A small image captioner, trained from scratch.
Model: encoder arch convnext, encoder widths [64, 128, 256], decoder layers 8, decoder norm layernorm.
Training: adamw at rate 0.0017, 5300 steps, batches of 128.
Data: trained on rendered solids tumbling over patterned floors, 195000 training examples, 3.5 epochs.
Rows from block 4 of the image encoder of a small image captioner, named by matrix and row number. Rows with one number within an expert belong to one neuron, the router's apart. Each number is 500 + 25 x the weight over its row's rms, rounded and kept within 0 to 999. All counts start at 0. Numbers have three digits each.
Before each expert's rows are labels from the 100 images, of 14976, where the router gives the expert most weight on average: "responds to" is what is common among them. Only what is clearly more common there than usual is listed. The data: rendered solids tumbling over patterned floors.
# router: router (encoder.blocks.4.mlp.router.weight, 8x128), inputs 0-63
# gate: expert gate (encoder.blocks.4.mlp.gate, 8x128x128), inputs 0-63
# up: expert up (encoder.blocks.4.mlp.up, 8x128x128), inputs 0-63
# down: expert down (encoder.blocks.4.mlp.down, 8x128x128, transposed), outputs 0-63

# expert 6
responds to: blue object; orange object; its colour: blue
router.6:473477486551510493503460514535452462523475480526488478517513462541498489546469470504466486521490497489469484508501529520477487448515515485494511498480528503518511548505511482481509531554453469
gate.3:477490497516494450508506534470470552487558485499492531485543518497453505531543475509487495532546517509520510514478485482522474447507477515543486503532480499529526501485511514486490497506504467
up.3:510518500529464478491534551507508542496514497485503505520468491501498487518494522516477533449495477514564468503501505476483500501496510565501510477521497509487528495446535496434453518507480498
down.3:493530486480495487509486545474460493491502491507556473466540508468468475493473520539506494487490543523486518495533480493522523513486479500449530526504488505521490529498473495494458491491514487
gate.4:496511488507482496532476503527488500547507509468493522491439541516492538456495492520473481462480474432496565474505492489456478476513510519495493506471523532514551506522475443478505512490522467
up.4:492506500462560523490491528477514523531496468471515504529514470549498509512535448534510483473498504453508484505490502503486483487507517503508550516500528481506546498527478529526512500493483513
down.4:526523502521475477493528461514498511485540541507539496506488493534450516523530494535503551478490493523456483515526487517569533509506526469499487539514514474473468489524537480479502560523551474
gate.5:469512517481521510525504496507481497487534489484512525508432466528505491509532509538517517474482489477490513529512538524493515498500497489484528454517485505447493475524517519564524493496473465
up.5:519462512519473491543548541504534484486486511461501465513480462497461489490472468518537485469484544537469497521499514559491486543521509457504511466497503480500513460475516510499503531520504518
down.5:465520519507482452499524500529547508451502475503499483523512520497532411505445462491501531483464508525540477471505511483515506494516506496455504461523480496495481515525505505507537497526518495
gate.6:510534551539546488501442512521471501485485480500507462516518514460508489474496508496442496429485462510494507502500508485491497481554551507516462475512485471485465487525523488501495450508559497
up.6:472485472546508459526501477512477560486505464513477516499501509543543461496543519501498516451481464516523501513465483513519482509489505506513487469501509465467558529471497534485506517505502525
down.6:519504506535536513496490493507480491533456557533510516508499492458501507477463538468499504505516503519545500474462538538488516486510498514502472488478516527509485485503492487514483436503519515
gate.7:529555503474485503512513467546504490482549505471495485524511496470527485494504475525574509497528514502552492501530469484515538498498515510492545499524500517498522506526507451489477457522540496
up.7:468492484502522516507504552490497454491560499490523495483489521518463514520515521466526474466509533518500529497485503512547488516485503447497486481514463470474553510524484471510478492471476482
down.7:481507465517504510491497514479485544482536519495521495523500507491474537477489497497479488516461516549531514482492425498503542522454475497454497524531515496474508461513500489514515493536473467
gate.8:497501488494512478506533505443494489475466516487448520479520499482472488480516463505524489517477505457485492501473494514503527506537519474496515492509504528477520518468511527442473515538485441
up.8:483486479531503468508511477523500524507514514491472531459470475438475469452500511461514513467544491459551472486499544495531471515509485490546443502493478516489490522507525486474492485532477517
down.8:501464501561536521518472505459470516499533408486513504540482515500534471434485500532521543505529508485546515483487485532489484516474504480459533499502483513483512489461470486488463488500473506
gate.9:507505524508493495514551511554514498479454530558495530506529499493524503500479528519508507510503526489477508527505518458475482474520515489484536518466491541522465507572450512502525505529462493
up.9:482512508538471505481504488480477510466498523539505489563501500511533454538528533525504503512468468511505512465502484483519488460491530489478522494512491494486511485514511543520482481496492477
down.9:533471462461501514451493484497493541503476524482509518468503557495489502532504500489513450517521492553486511485506515475490496483484462472535520488535529488500534515477553477479486472499525504

# expert 5
responds to: count: four; white object; pink object; cube frame
router.5:506500466498501515495531492503500484517508490496492489451468524457490552525517460498459461535476503442526491532497486517501516558483483493557588506497499449501564483500478487508486487516499541
gate.3:495535519497490465503514481514483474505484529523513469510516444517553489522495466518516456480463483501498494510508481529503505479530514501506549492515527536516503493488506495439523473494490472
up.3:480488476484476495462482486510446523487451505522505526502500501521527484486521539450537445482524513503505503508497499541514486507474497480506518458511506498528502506528543532480488488464504505
down.3:442491504516477462473535479494495533460490502479483520513517513506446513483492457505501541546540503491502508547482516500542513505474484474527525519528491495501486496490434538481509542474528479
gate.4:528494481496458462465513487496536517486479540476442509479502418465512514540461515470496512481509521525526472484485491499488495495523534500532519449471510483541484518515489529490472487476474507
up.4:526505519494529524515526555454486487470471496476531517485504451502520517457440456473509474512490517476499503461501477506497460529512497526500535466500497505480536511496509518469490514492528546
down.4:527472509538482526475498576497496502486508511516554484465493434476506528444509494525536493495507485488477506493456465472505502485484533457509491508467531523502485485548522496554497491521480532
gate.5:524540487515489505478444533496509507463493507484537519509516461506495514506491454499467494496498448499496486513494485434459477475463505532533485523506487490526509478506545530519503449519501497
up.5:536528472543496529479543473513500530495498523505516432508529488535514480526513525500503526476505531487490494532488495506536507476493531509512519547531508454489517550486491496505513497523491534
down.5:491521480474450498486505475525516477523502506493521503508447482512479523478465473460482528516508520517484494489522473494475476513539471474474483489504515539520474500489474555531488523469507491
gate.6:509500453538541470483492475516488498476491499468513507441502484507501539508469499529495493514501531515470517509505445491506521532473529467522521502455567519485503465468479518506522503524512498
up.6:518507508450460483515584492464497523530496456512527503499471479492513483514482463525556509505531461509490520516514456494496490469485550521512489448526504479498472498510538512513499516522544491
down.6:526483503496524501461492500524516490506514460524509507471485479476515462437529463501493500539477474534507481519528505513485510508536453498486503521488483447519522501449528486493498526473475538
gate.7:543501495502492474532515508467475477549488454521514457480535490473464500534526492515499455523482485465511537487511545536518520493493498510484521551524489486494556482520518487486469435539505495
up.7:484473504519564508486510531523504536492488485478540533522498485536497465457522498530481498507518538504530490510529467507487515476521497448482503532515509550491530546535495501510495515467504488
down.7:490544502501446466499518512522485473538441504498494472557485514540520505481499531479507488528494500511529516507476520509497509521502485472461516496511464487510478477496565518478502508523483539
gate.8:522507528519536496540509482439517508530508489548494498469517517503479479472465520473502471481520515526545490445545514516516541504537494522545464522464499507493529499493477506487496546524502453
up.8:510481482555512483490451554482473490496532527445523511534501495508498523511502512535526486490469515502469526465478512523493525436481459476501467473479502508559495531527542499527515517435515529
down.8:486514503521489483498523496540489501520505454484514544535512512519493448492504459523496481462488532424465505527514486500549458512467504474486465542524499485477489485476505501494504502500510514
gate.9:490518491510541475456468508507506490492523474456477535506540527516482533442486508484512482488528487494496496482511509532485505512520533452480465495503489458524485520533524541468498519502491527
up.9:520534491495478518507566449512490499524513526542527496489519523534532492463488492481512455509514495522502481468521470471500513480485498443533483537501569481503513500436445526510475536520487483
down.9:483511507478485497487462512498481527500429545500512497544533457494498515481495513513521520471509535497488502483565479507468527484487491474506484528490521500511503507526448507508532542440485529

# expert 7
responds to: count: four; light from behind the scene; yellow object; orange object
router.7:481504474482527481533519513502507480489528522536518468545480490505489541535464488533480514459512533501473438486490434539480447489531531505516554464525546507514494548495499504517494517505448469
gate.3:570494483501525518511519522488476510469476484489541500520506465512463550505505494437479506502449483479502486499473492488481509490473497473474475520485520469504529520550560518513494526488504509
up.3:484543463502460503517488518506509517507493540474532478467548490518498515478525451498545517478512525491535508532552526531496502530512493555478533518479456513544521538457500488476501501509453485
down.3:510496489468506488545491507484501519551497523515536485491528519501502525478520572499508486498500508489534514488487513452483477507525511525517490499552535466480462516459479530478513510471474514
gate.4:468522513531486531464505466529472470519497494497503509517488477492525521509496474510428506497504501470477578491512495514483478519491485481515496463472472538502466503492518486497468500507504520
up.4:553515511481488470517499517469527518511496502493527534500506483516484459520502495492495524477506465536444455483527502485512500495468553493502510506449519521466530509496486512518460527512480543
down.4:531474462501526526515491463477510510513465496491515508521476530488509485509455502495527507479537500528540517497457492488475560557471465524526504485493524464523519475544509476537490457474511530
gate.5:504510475472508501503491461505491512455526543462469545491502529519507510535490484548513516473470469533500529488474562505517474530463502535507488458504478484504517508489477479464511508498510510
up.5:466499498506506499511488494504513500484549495509482488488511492532550462519462498487503470488512491505506486494451462507488465493466471556534423447458554522493502500535502468491473501493485508
down.5:472526473509533497468466524551487534500497495534516504473505533499489481476480496510525496548492519497517505500454508481482493488513563499476520514513552538492519505442500544528478509508516481
gate.6:491487517497519520484505512532495516481489480501532490513476465468473462476493516534523555465503506478493492495524527462510469462466463502505464493513482525524498493467482535490510504499453492
up.6:463546548537545531487499474543472499499492470502479464505515483550515544550514529480474546487464467500530499497527515458503474485531494517542522509526475455542468541475511530500470521529492547
down.6:427555480522487510548472501518502496516456508475473498512496537517462494487506504517504523471483466518515506496529520492492562496481513477475510463523510489503506501502526472450541488545528484
gate.7:466482483528480499526539459523507479527492464480489491548490518490529495516485490506516536503472514522480482493512490526556498527506460494516519552518480442524465495498498561482514532510482530
up.7:474499478468507519518498488472470477546523531475469494504503493481494513488524543447512500505526539483499512512472476514506461469528502517533526493460496462469476539502550515490488492518474465
down.7:486466497508476517491498481496503467498487553499476518529466471512551503481494525500501500492490471535489487477514506550505555510495528472522497500508518528491501513478510529484496511507486483
gate.8:486497484455532491506439519511494504518481515483530526472518503536497482488492494478536485537508516490472516495531543531497492512488523510495527470530545516510508541492538557466536521523508463
up.8:521516513518517457507527446498501480521515502476491532537473443502469510511489512525470512529461502497508513493514523502498495525522480543524501447471510528474448446465537447511512483552496526
down.8:499517460452516479473521477477506524496486442497489502478507467476477538512487482517478475549527481510500508487525493516502526495482488496489539495486515520507477479470519503476495495512453526
gate.9:465483543466535525482502506491489546451483496505537517493489525507506514511461524501478474521457464487537502496464539490524525466477504534499531491498528498533493491496493509492489501519485506
up.9:547528471484500488486512485481518543495534483515510562479484536475507539436492491457468492479461465539500489461492488481500499511524471493500523487496509486501501520513465510504522451486472476
down.9:434543504484453493476480493511526507491493488490455442510486527485499533509534465535503537493488515491471479502468481540502508497504506525501441531482546466480449511495502494500529499484489541

# expert 4
responds to: count: one
router.4:514467472495479480521547505492468468494469480519476537505515502513496498464455517491525480522550522481476519476478482510491493450517489516485461473514504504571486528490485497487570491496486453
gate.3:489505479453525475484532504516486521508462467487484514526489478516515535518483500478488498503492462498523483555502483547487506485535452467540474501495511512518461517512551481489480509500501466
up.3:517462538449499492495482528483469489461499489473495472515537473483526483515520471526487500547457498479519471488444495536526491523488494504460521513468493484477501485505518501497486470488511472
down.3:481513499530522502508517495515420478473504464508533488506504542487533474539503518489527512495460496525482547526531533456528529491519512519553489496469511488510492488511490491537486497512526530
gate.4:487551490485463474491497496529499481471524499507476456499480531461537474530491493503503470539500448535466482521494455499547535491467539529470529488522428549478531532501485504502531488527531505
up.4:454505484499487443520471496542485502493510494499521486505478494527533502525526483440571508490495531471475449487528504478503475494465540495476488507539466499491493483529518519503526523491505514
down.4:530476515518505497487484489538520515492489470516541502515497503491556497491526501532523480471514500528477515456473516516459466526495529485509508513526502517558491495465475512537516460457471517
gate.5:496493509526477511507511521473470534538553492466490500545560490513467466488498475490507472433479480497503514503465487465534475519520490478520479501557481452509479511509525510501540523529520475
up.5:492511518520519514512449548506510515480521500496526531533498486480495458492508491461484537513475521569483465487507504519521507459520490470512477513511539485522484499502488553453498518487495453
down.5:482481502505521498477479479497502518490503488481519525497518506488467468482468516467450503484483520473501492531527492496506497464466489503498482546473538479501520492479466513469486494570511496
gate.6:530524502499471505481469497501519483499497525476491501497503526519471531469495465500488517489487503517477499510568473500468493508469488554489553512502479517489433580446465520516485505447490513
up.6:481497486498504494478560524467528499512488480539492518497503474542455502470495520557502488482477498513515507476460510448467475492496444511467504499545510493511510478501515475473472439550509507
down.6:487471462548521505509543480500467483493504460502490509503506507501521524476489523506482477502501461519492539525525536506542536517471474454524542578500498475490472511508506478494509541517540482
gate.7:485509496475500528479486540510498468533503504532494493464553526482511487509506508536511525530539505523530486498528482462507529488535522493441517480521468472542506508506474469499484506502552535
up.7:509511457472467532473488518535495531513502544485467501467503496503499497531539470499555535524474499502500481458489519518528498493518513532508514523500468489466505518443540508505525494533514503
down.7:470462474482507542488468516441500482516472467488449438504542490479438506489486479512496518493504550523472484497481534488463503495499462493464517441505536504473474491481502509528545479478500557
gate.8:490519481517488485491531485493463477502484508471500535509535504497516469538482477524462540554505528525468497510485516483540491488508519503492482535477474468501480499486492527533508522489490494
up.8:508486523520497477488510487495527512516491547505549468483480493488462498528465498495485517477475482517486459510497472491488530486526499476461475510495499450495559488511504497526531555464487496
down.8:433480507563485535507524527511496501512567483511512498499471485475511516519532530493532521502450481491496507510471506478530503471442505527497444484502485481522518496465521510513538494528524495
gate.9:549499501508506477531523511496539444495506514474506539485508496511514513514497440475469504498500502505414511466509459474497509466513465520504498499491494512495504497514448493527511509527528504
up.9:507533563516451529514540510514517526485442489483505520499544457521452502491469530515496524492490551507444476485510497491503495479513486508455495514528486503464489550474523491493465476509463503
down.9:464515503501462493484446498478518497489463500514461464503528556494494500493495498537490557444506466492501538518475483468525528493507503513509510492509489520495545517445479488530485517503483484

# expert 1
responds to: black object; light from behind the scene; grey object; its colour: black
router.1:491519480488486548550501513500492526548495468502528507499509502531480506550478453506462514491551510511537461519484524525479501487506556481483520522514471513487509529477513494492455484521461509
gate.3:491498494518497457530501507528527469489469476466473521469464511483517550522513504442524514535478473494512508515457471443447504511505510536519540509505489480491469532531504562515467479473514495
up.3:486487550476502512498473451504507504489512515489515492506477541475472477537503524482498477479470507513508520508527476525509519507507488517498514486519485488505507507444472465486516515545571533
down.3:503468537480449460479534465491506486477490446506493498494468450457463501505522460483511488478450470503517532465484514478500507490481540516531462498518476536486494488507513503477477481536518537
gate.4:455512544533483553520497513495489519494510477486444502518509542505534455472516488491485536469517535509527511536486465501494507489528462488532531504445521537507500529486466503507497475462497509
up.4:484502513461537478476505519475471491536512508522496492451469496528451461474509530507515495504548522485497479526511498503510513514502519487452506493486530499538517507496466476480568502525516470
down.4:535525531519491515521506468541525475466544482472513508465454517520487528512520494473477494498500458514475538490459502541463459549510480499538541508463482513476525515499496504514490504480548482
gate.5:522517468482462453489513518490508507511509505481571519496486537524531448478511526546503489460480521474521507480492507472524549544483508512485535482465497494531501483501507449459485485497536506
up.5:554512507503519499434514527483478508503502483517497500497478478485486479507532506459503523513503493531524546492480499503487498489467526533539463529452505520539503430488485524529460501502495511
down.5:534513504496487533492483546505475535483517507479495510523491486525547519512523453506529545524505473505505546444446507491511510515490501503495506497530512484507476494513528493483502475519527484
gate.6:511502474522523490495460517534503511516493550494500499482497518462487505449483502505536500514492503471448476506458552530499559466522496507463482504555477516512489482519537510489511467483460523
up.6:528529466497531511499472475511512507495468454508523515508524487506497481524473497468534530500484506501473529495508486517455436495522505467489469542472467524537525468557506509500536466469474453
down.6:568553488484477505502528546486479509493522505499435460494510530528495490507532495467506479562513476529515489462513483467538490488516488487501508481468542522500503524533517498485511482460511463
gate.7:527507505507507466517514495496506493469496535518488488443494532481519499521477485514542506501498521498516502509484428534478529458485493501512514519478493464514521520509554478545489505452532493
up.7:510485501521523490518529526517466540506523458501518513537440520464539500549505497477509505524532497485509455505535470488503480504502520466495483518509487483475498499487462504461473490542532490
down.7:557531483530493524476486485459461488503498528498496438500527494529585499491517462477483514497501525500462514501552478519510427495538515466501494542489490490528506524463498516508540495510520465
gate.8:474540465495455498517516451507514454531497521511473508486446512513478486488469491506542490533494501478501521501504535504518535482522504519505432508454547499530530516492549506467518461529535471
up.8:570495481500476527517502481495496528561493484462501503474505511513523512495461470519537484486514498464532492499522542491511480503494483574476488519529464533475488490512551503535498492479540542
down.8:470503489444526513482504507503537515505520482491490486490504490496520530497520521498516531496515496465473483506489510473479491495539471503501540482487510498467488484514509450495508493533533525
gate.9:480489479512470515488503502527497496598517495507497521502478491485473526457519498552501485496501498471547478514493498496517494486530511523514506492495501508478501537533517499541494524456490473
up.9:493471474507502502441489492469536509498480517492517487505464487518506506506480514518488525451542487505533440464501532517488498499483466514535474511472449527509494500513483480513527538475510515
down.9:456515509552524520477528515452537504543531498501502499467498483506551540520541490515490489526476498509555512513494512491481534509474512499473477480469507476584470510510472495470430502490541512

# expert 0
responds to: white object; light from behind the scene; count: four; grey object
router.0:484506497526470507481488502518527505539498510504496508508518495565517481532494441516503488503480474486506495521511497530479479534496481471480516474499491480498481540479498472463508489488475523
gate.3:483456483497556513528516481433505515473492492513494501511516488497496446484499510542478500466505494444485482480542496484473516484505482502482477479495481576549511477508504517478474487487462537
up.3:512524502461502483482449545445511485472535478462507499514522514536505500476503491469545520506544505470485523486525505481457470488484505457473459519509468522484500488504488458554493499570523520
down.3:519514503510508513538546513471512506480497493481490501487520526462503497493499500491451533476470520527494478493495545493482469515479518532520483525506510509512495530550520533459517524485447511
gate.4:487505527552480473473489495531502508485475505493505488481479500491506538478470497515532506474523497488511464528518485518520429561547510509525493523484514527473512494508484477503462498487507494
up.4:497532456496524518476564487499482519514525497503521525493470518518480505502502488476476455518485494508475481530510481464481508506484486458505487526536510517502474469542498517485482556474470472
down.4:519479528488481457485531490476511527491510501503503490480502492484541535533501530524525551504464467513519549494505524482526520500496499515512520468521465478469482455513542530526495501463512514
gate.5:520495513553456495480461497490512496515507510496531507506515520540560516466490512509529492464528502472532499503476522517476494477514548497454461500509530512499475485478478497499517536511490519
up.5:496548506455552494511493519449463490503496478496482511526509477463507463542554517462476549510500478500545518487489449504473505546515489473523516497496477516503485529551495499513521492469510531
down.5:514500506492480517489495487488502466508480494534495547511503520492478484478481499490476483502530504521511504532457470515500545519493473448486504467529453497494532486558493517522459483546489501
gate.6:531474519504485497479490457484482484482493529479486519467511500521483497474455485469567501506529467482459490506508483488480402486485465500517534513495467528504519491456493525483493516522496495
up.6:473485482478522525487487507494481538517493493486520556496533453480475487472500465502537520511488511490523499504498447526521513511520482507471519504449521475527495514493505482505468501525507526
down.6:516507481515486482523465486493540518514527506529494437519505525461469504445458497475485489469509511529536521541531521438467508542519457495517520482500504464492514584529482495516512512536481510
gate.7:472509511565499505486457516473479494517483495497546488499512477551459523483546487550509458497525498496496538513527511516523542508502507507506504484430547473524535491482515475498487503497483539
up.7:487497495528474532495528534455543475503451502530492507504484452511474492507480490510462510506496504544534490446480492530519510517484474510457475481516514512537465511479523528519515476511461503
down.7:477541478519525478530540527494486533477501533577501533495530524473455514502473478518475547508481521478529494489509494498489497511431494514468541499514505502470456483504470489548489495529535484
gate.8:512519488489455481489512475459486488533503486544497520507489492514476478497540508536482477571464451484506496475474480512501495461534523477517500513550479510516500495493532553482475458500532467
up.8:500509467485520482514481431546505494492550503495476490515480481514475492520463463530463476517485505532502508496515506502511523510496474479494518524511537503498481466506518471500503509495477521
down.8:502468538527486484508533492527494532552497483498507515545488519462493521510516492481534541500462546490480515512506551479507494467467488545513522492484486457485483531526510489495526464484501464
gate.9:559473479488467469490528541514499452524519516504492527518492547536494549503487498490483484477489504490533519477496497485479528480508542540547492547523536515463525492496543496495541503501503536
up.9:480482498463478480505478503501507497491522482458494463510516502487506520477538513481475500521522530514462492462471537513532531486518481540497514497499420482511481486486486528533532497493488549
down.9:498500473450484477531502530551487459502509505503521536476524495473474489492526501497472470455495490497498503461530461473482497505462530486476474529470477507522466484521520515524484509531488467

# expert 3
responds to: count: four; black object; brown object; green object
router.3:490531518491470507494463494488491515478497524530543486502529540511516459522437503480495481499494439535493487496526468508493464515539470489524514526492493502481494521453481457522498496530426487
gate.3:482499484488527520510484457572514536508465456523505505511532523531498510444488514470482488483566497493486475542528537480531525481519526518488465454505483485527501527541489533519472468530514489
up.3:501518538535537508472461466487486499504500473536512503470489451479558519481478452436535483536511464506542504514534519501465519518480478515507522512448508525520508503513550533457468493450443528
down.3:535498506537509495483521508471512501544473523508548496549486512475507542514478480523462505538528520544495543503518512519535474509523539517491493464491523489443468489546513449537492484529512514
gate.4:496487484517499490488507486456505496513546511501523542497502467498524490472478533534475504463485469542547488472499526532490496530434480454471531520502513466450508500495519559539470505530476545
up.4:472493526474505492532486509507539476513498490485539483499537522497537550507479542507495493495463512501518457519478548517498484533506523534465525506466491493528499468523455488502515533544473483
down.4:454443460504502481497491498534536498481483500507480521517506509488476491513499506522482514455489485496504548476497442461504561503487489527471508479529489509446518501452538472504470471501488490
gate.5:565474495464547513449500520505488503471490464481496494510485506499493481459488525525529511490509460464518516480474510505503493505479505531506492474487496474479529487496469491551463534479479515
up.5:444526477480506489500495508495492443478496465517472540554486517472471520524514457491505505484465529506489473507502525476496527516464485497476511511500467493458488536478502485536484529456493453
down.5:494528499490511534478484503523446505540485520505526487489473475513499499473453471527544492526462501468546489465492540446499523526531496517518500567540516534472530503488491506552474491528538479
gate.6:488496506550472489457542499499500474538516539504475523488472499496504496522476474525495526512476458514488475491465505494507489536486528526516493533517497506511502508514506528538521538527501466
up.6:529510484491509508486482502515521498489466486493466473507502545526461495493503477509430494508479497441496582483505520462493500479549497469498474530482508481514482482531495474481501481508513489
down.6:515520476527493491502507459519528524529533543526503476506532525519489482497484553517505486520506530510491534533526521543475473515517515523570492478505480522498493510489468468482485538470515492
gate.7:486498528496532486518498484457469569523495449506518492479486500535467529532491538468474477508505504483502488480513501522530464486501503539473495517470505491456457485531506537513512506510534483
up.7:533454504495469504518536532522506508518457518465441480530489472458514494523512449474526525507481506479469539497523477492488478511499462505505508500475505476505491493510488480465513510489493454
down.7:518515495500489492495512465482503524458529557512521483517534504494441501505531506519497485498468434507458516479490526514475472492491502478466484519510464436501480516514487447502498517489484481
gate.8:473515490485532514560487498528494492455498544518511485490526475493517493520485460502505513467550521461526480502472455523462545527517497457493509517496532496534516505519523476502505503477538506
up.8:528494480528497494486482530491487555549555483506471469447493491495560515509498503447483491456486527512481477500508530543504527491503507481500468523518497423485502533497513486514517500488498442
down.8:485533474446539489505499501496517446542517468498522488491519465472515485520496496492492495507530487494527509495564491465495481453478479520498468470533549462485508493477493488526510462517509472
gate.9:485533498523550493518498467507540485558455535489497451547537528488491499485517517513517521448462520512469543491521497502427501517519545497463514464478507507512466506530519537486509488516506493
up.9:504455459471468491468516502484480550494475515473513472506506469488485513454513516538474550499511526496519536528473499513506513476496485498452537474521506514470487467505487529524541453521485516
down.9:520495477476535513461520480532525482559477506484517554527475478465513476473522541475521505509500508519557546524516484467552507487483504500525506469523481478489510472523497511491552483471499493

# expert 2
responds to: count: one
router.2:506496534496491502469505460524486534468505537479482491526508501537515498496518559489538524471471484552501527513495512465537518499447506505471456488482492512484480460498470516485502499463539527
gate.3:474482473541516508453496485499504462462568538495489463521499511507486547489514539513471478499446522492471533502473475524498503486514548506489549468520482475498468511529534500556489487471555476
up.3:474502502507474531480490568480514459500513523513518490490511483532529476485492491548485492537506549508530495478489516471488507514524501515528516487466511497492497485497483523542464520487547517
down.3:499491514516499467516438510495521513471549483534480510502521477488506524459462527532511477508485482492504527488466486476461477537525495454507534533513527526451492517486523507516516512471461483
gate.4:544463492480484542431465488467527480494494505465506529505505518500508488450527503522485527480524475525482542516514523481484502520463494501485507468486464519514505501475449521512522511482478502
up.4:489502501453516482475519544481485505499498475492493517486542472511540509498514506552529507537441479459504486519492503480478500506506498501453468500462508510517516521505458508515479507513469497
down.4:500531529484550544482533504497470526514468522484537462488482533496486463520474506497489536504512503484488506496496505500474545523523483515521492480553482509480461484485470504480481541495532494
gate.5:501462532455472504498497510488521496490515550553450479519510516483486494533534528475489463497479495471471467475517524519495493494513460526515483496463474460515523516512494503558514519495487510
up.5:458464523486465533478516513559489537486485482478508505479507510514503485503493459481498507547514532519510524467538531479534474442481480506489508520496498540496515485509500472538484510513498507
down.5:528490488508445489506475521472514480484512533521486503440469512488538482456533505508519502506502507461464525503480496472474544480511487540523505513497514468504494492480527484516484501475522561
gate.6:540497469499513524479509497498472542444517552485493503539511517528544510520484480518500532565502492478517503541479503486499468449459537505536489456484479539523478534477524509493482438511532472
up.6:487493518484537500537498489463512525504513511488541520519510502470477536441478566526473526483511510520492521478552522547501503484505477521493532490509465495488553478501488533511499483496512491
down.6:553506492504496512504475519512526504476483488480498514493451502538519506462510472481498505532487508507510517505538567506540517450458534487469490473503503479509522526473473478495484505494476506
gate.7:463524455495510522536509480479498524536457497458480465510485502437507496491481541469535541515535462473494496511495488457479489539526471487527476512507507508541464452473488487503528500477457516
up.7:496503486539500550516496575505529502509537466510524477491478471486472484459492465529488457472485498453466460478464502519482482507523512522554506517498480483468486505478477480532505479505510485
down.7:462503455497545495513470497468482446484486490476496483490515517507491488491508536540520555493548509485499509457499524524500466538533479514517485505497503443455511517487466509513489505463502471
gate.8:518487566484489516436521484545502510488490504551489525471495489522527519474493539495515491462479530526494519461526517505554528520476456517512478465530504526472445462480501507486477531520524509
up.8:530464518479504449530469519523544504471536492539511470487526482527559499512523475471448466494484494484475520546499505501464514481506521466521481507506519491455459492537497518490519535508538475
down.8:495504480461512477538480514470537492495466477511539517471551479515458492499508506501501551468516464530481538498511506480489474499540502501482490514483479501451501529494433511492501537523518447
gate.9:514529548534495456525457500502492553521497464458521487495539482483486511488490495499487479515483500469475488503502500510495507531487495559507473519525504523475494455487509528518495540510524503
up.9:461492480482440498501523477502506485485468516521503527504484499492544509517526524489502483507459494521461500480490480504485491477506552496484463510565483487528505511506496494535521472532518504
down.9:515513515494502511494507500498539471549465538504505463508502495479451454512536492511512505505498501503548474470453498500477491492485471459518479525508515485484508495475521492507501510497506494